Rows from block 3 of a small audio frame classifier, named by matrix and row number. Rows with one number within an expert belong to one neuron, the router's apart. Each number is 50 + 12 x the weight over its row's rms, rounded and kept within 0 to 99. All counts start at 0. After the name is the row's rms in percent of the matrix's.
Before each expert's rows are labels from the 100 clips, of 14976, where the router gives the expert most weight on average: "loudest" is the band of the loudest frequency at the time of the peak; "top examples" is what is common among them. Only what is clearly more common there than usual is listed. The data: synthesised sound scenes: up to three everyday sounds over a background. In brackets: how many of the 100.
# router: router (model.blocks.3.mlp.router.weight, 4x128, trained with AdamW), inputs 0-127
# up: expert up (model.blocks.3.mlp.up, 4x128x128), inputs 0-127
# down: expert down (model.blocks.3.mlp.down, 4x128x128, transposed), outputs 0-127

# expert 2
loudest: 250 to 500 Hz (43)
top examples: vacuum cleaner (42); electric buzz (31)
router.2 098:51 43 48 49 35 30 47 54 51 52 62 44 62 47 52 53 57 39 69 42 42 59 63 30 79 51 43 73 48 58 44 55 52 43 63 26 51 50 37 60 46 45 94 51 31 56 76 53 35 60 53 59 62 49 55 47 59 45 39 51 53 37 44 49 63 34 39 52 37 46 45 43 38 62 42 85 37 48 54 56 51 63 36 71 54 47 60 30 67 48 52 37 48 65 38 63 72 44 44 61 62 53 51 49 46 56 56 32 51 56 50 33 63 51 62 51 50 70 41 79 37 52 55 56 62 58 77 61
up.0 108:52 61 64 52 49 74 47 49 61 45 49 64 57 64 57 52 38 70 47 51 52 35 40 40 56 53 63 47 47 41 46 42 60 35 40 36 52 57 45 50 43 24 55 39 29 54 44 37 57 49 63 82 44 52 38 45 39 74 56 64 60 39 57 46 39 69 58 50 50 40 35 53 57 61 53 46 30 34 58 52 59 67 34 72 29 56 51 26 44 60 51 61 53 41 41 63 40 54 53 49 30 54 74 37 48 56 35 54 56 33 69 40 65 67 55 73 36 62 62 73 40 19 60 62 52 44 46 37
down.0 107:59 38 53 47 74 39 40 40 52 50 61 10 48 62 53 37 63 53 59 39 37 58 53 56 57 59 50 50 37 84 43 58 54 35 52 52 40 33 57 36 52 53 54 50 46 37 79 38 33 41 66 63 62 63 47 39 60 54 50 47 49 42 46 59 40 45 50 50 48 57 61 62 38 57 41 78 40 40 53 55 56 23 43 18 46 41 67 55 61 41 50 58 57 39 56 68 54 54 74 57 59 45 51 59 43 45 61 62 58 58 57 39 51 42 64 44 55 80 34 47 41 58 48 72 43 60 45 22

# expert 0
loudest: 500 to 1000 Hz (69)
top examples: howling (40); church bell (30); wind (25)
router.0 099:29 67 65 56 39 69 53 49 36 67 55 58 45 57 29 58 70 37 39 59 55 46 41 53 31 51 68 53 49 62 59 64 55 69 57 61 65 44 24 47 43 25 39 70 60 43 43 24 61 37 53 43 48 42 62 55 74 75 58 35 49 60 65 43 59 55 49 46 52 45 75 68 44 39 50 59 42 63 51 60 45 61 30 51 51 54 52 52 51 56 44 40 53 53 60 58 41 40 37 51 42 51 66 74 44 69 76 72 39 46 69 59 57 59 50 56 40 60 42 46 48 43 40 48 25 30 50 37
up.0 086:47 59 63 49 66 40 40 69 57 51 47 82 53 40 39 37 53 43 66 62 48 62 61 51 49 53 42 59 49 46 57 52 63 59 37 60 28 41 57 60 57 51 65 58 33 54 43 42 53 52 60 60 42 35 63 25 52 41 59 56 78 32 42 37 47 51 41 58 45 68 37 61 75 43 69 49 56 49 52 29 51 40 69 51 54 64 56 38 51 55 38 44 52 37 55 69 57 60 65 58 89 59 52 52 27 34 46 43 55 29 58 43 53 50 27 49 45 52 56 75 48 21 68 43 61 50 57 43
down.0 086:38 70 56 57 54 48 55 41 38 48 48 68 37 41 62 26 47 49 39 60 48 54 59 50 62 72 63 58 54 56 53 73 68 56 33 57 53 68 34 52 84 59 57 27 54 56 34 53 46 58 63 41 53 66 52 76 56 34 54 26 34 49 47 66 48 59 54 49 34 47 62 47 62 57 48 34 45 48 47 45 51 44 54 41 39 23 55 67 51 34 52 46 57 51 51 61 59 47 52 65 26 63 57 35 57 30 58 35 28 54 47 58 44 44 68 48 72 43 56 58 24 50 47 76 66 57 46 38

# expert 1
loudest: 2000 to 4000 Hz (56)
top examples: reverberation (75); text has "room" (75); text has "reverberant" (75); whistle (28)
router.1 104:50 61 52 77 74 57 50 44 75 37 59 27 41 33 60 60 53 36 31 68 46 40 44 46 30 57 48 53 55 55 31 51 48 45 49 59 45 49 61 41 58 39 43 38 54 48 26 73 29 59 38 62 40 61 28 48 62 46 63 33 59 62 47 71 29 62 65 58 44 62 35 60 52 44 46 55 53 55 39 50 31 56 58 46 60 54 48 61 41 37 64 69 54 68 55 41 59 48 50 68 69 57 59 39 62 38 45 49 31 51 29 50 59 66 55 44 69 61 66 52 80 53 61 63 41 39 46 48
up.0 131:49 54 71 35 69 53 65 49 49 58 59 51 35 56 58 44 51 43 41 54 46 78 44 52 51 13 64 42 54 47 33 54 44 41 55 62 48 43 48 34 59 37 42 34 56 43 53 54 40 44 44 48 40 62 54 39 67 54 55 55 41 59 39 56 50 40 70 43 67 61 50 69 73 46 63 34 35 44 67 46 55 35 45 40 64 68 45 42 60 55 52 33 45 42 56 17 64 49 52 51 45 65 60 41 43 71 46 39 86 54 33 26 37 48 70 58 44 64 33 32 45 48 47 48 46 29 61 39
down.0 120:72 40 41 58 54 51 43 50 39 48 36 69 62 58 56 51 30 53 51 43 46 51 34 39 49 55 38 43 48 53 42 53 60 52 61 33 45 24 45 59 61 39 36 35 58 36 26 16 46 63 52 55 53 54 56 64 35 53 51 40 59 47 32 53 49 34 44 56 64 22 46 62 48 36 35 62 44 44 41 51 38 52 37 46 57 45 48 09 71 55 21 39 38 58 30 52 58 49 40 64 38 39 60 42 43 48 32 66 52 37 52 58 68 41 51 72 69 63 41 48 34 47 39 57 59 56 35 40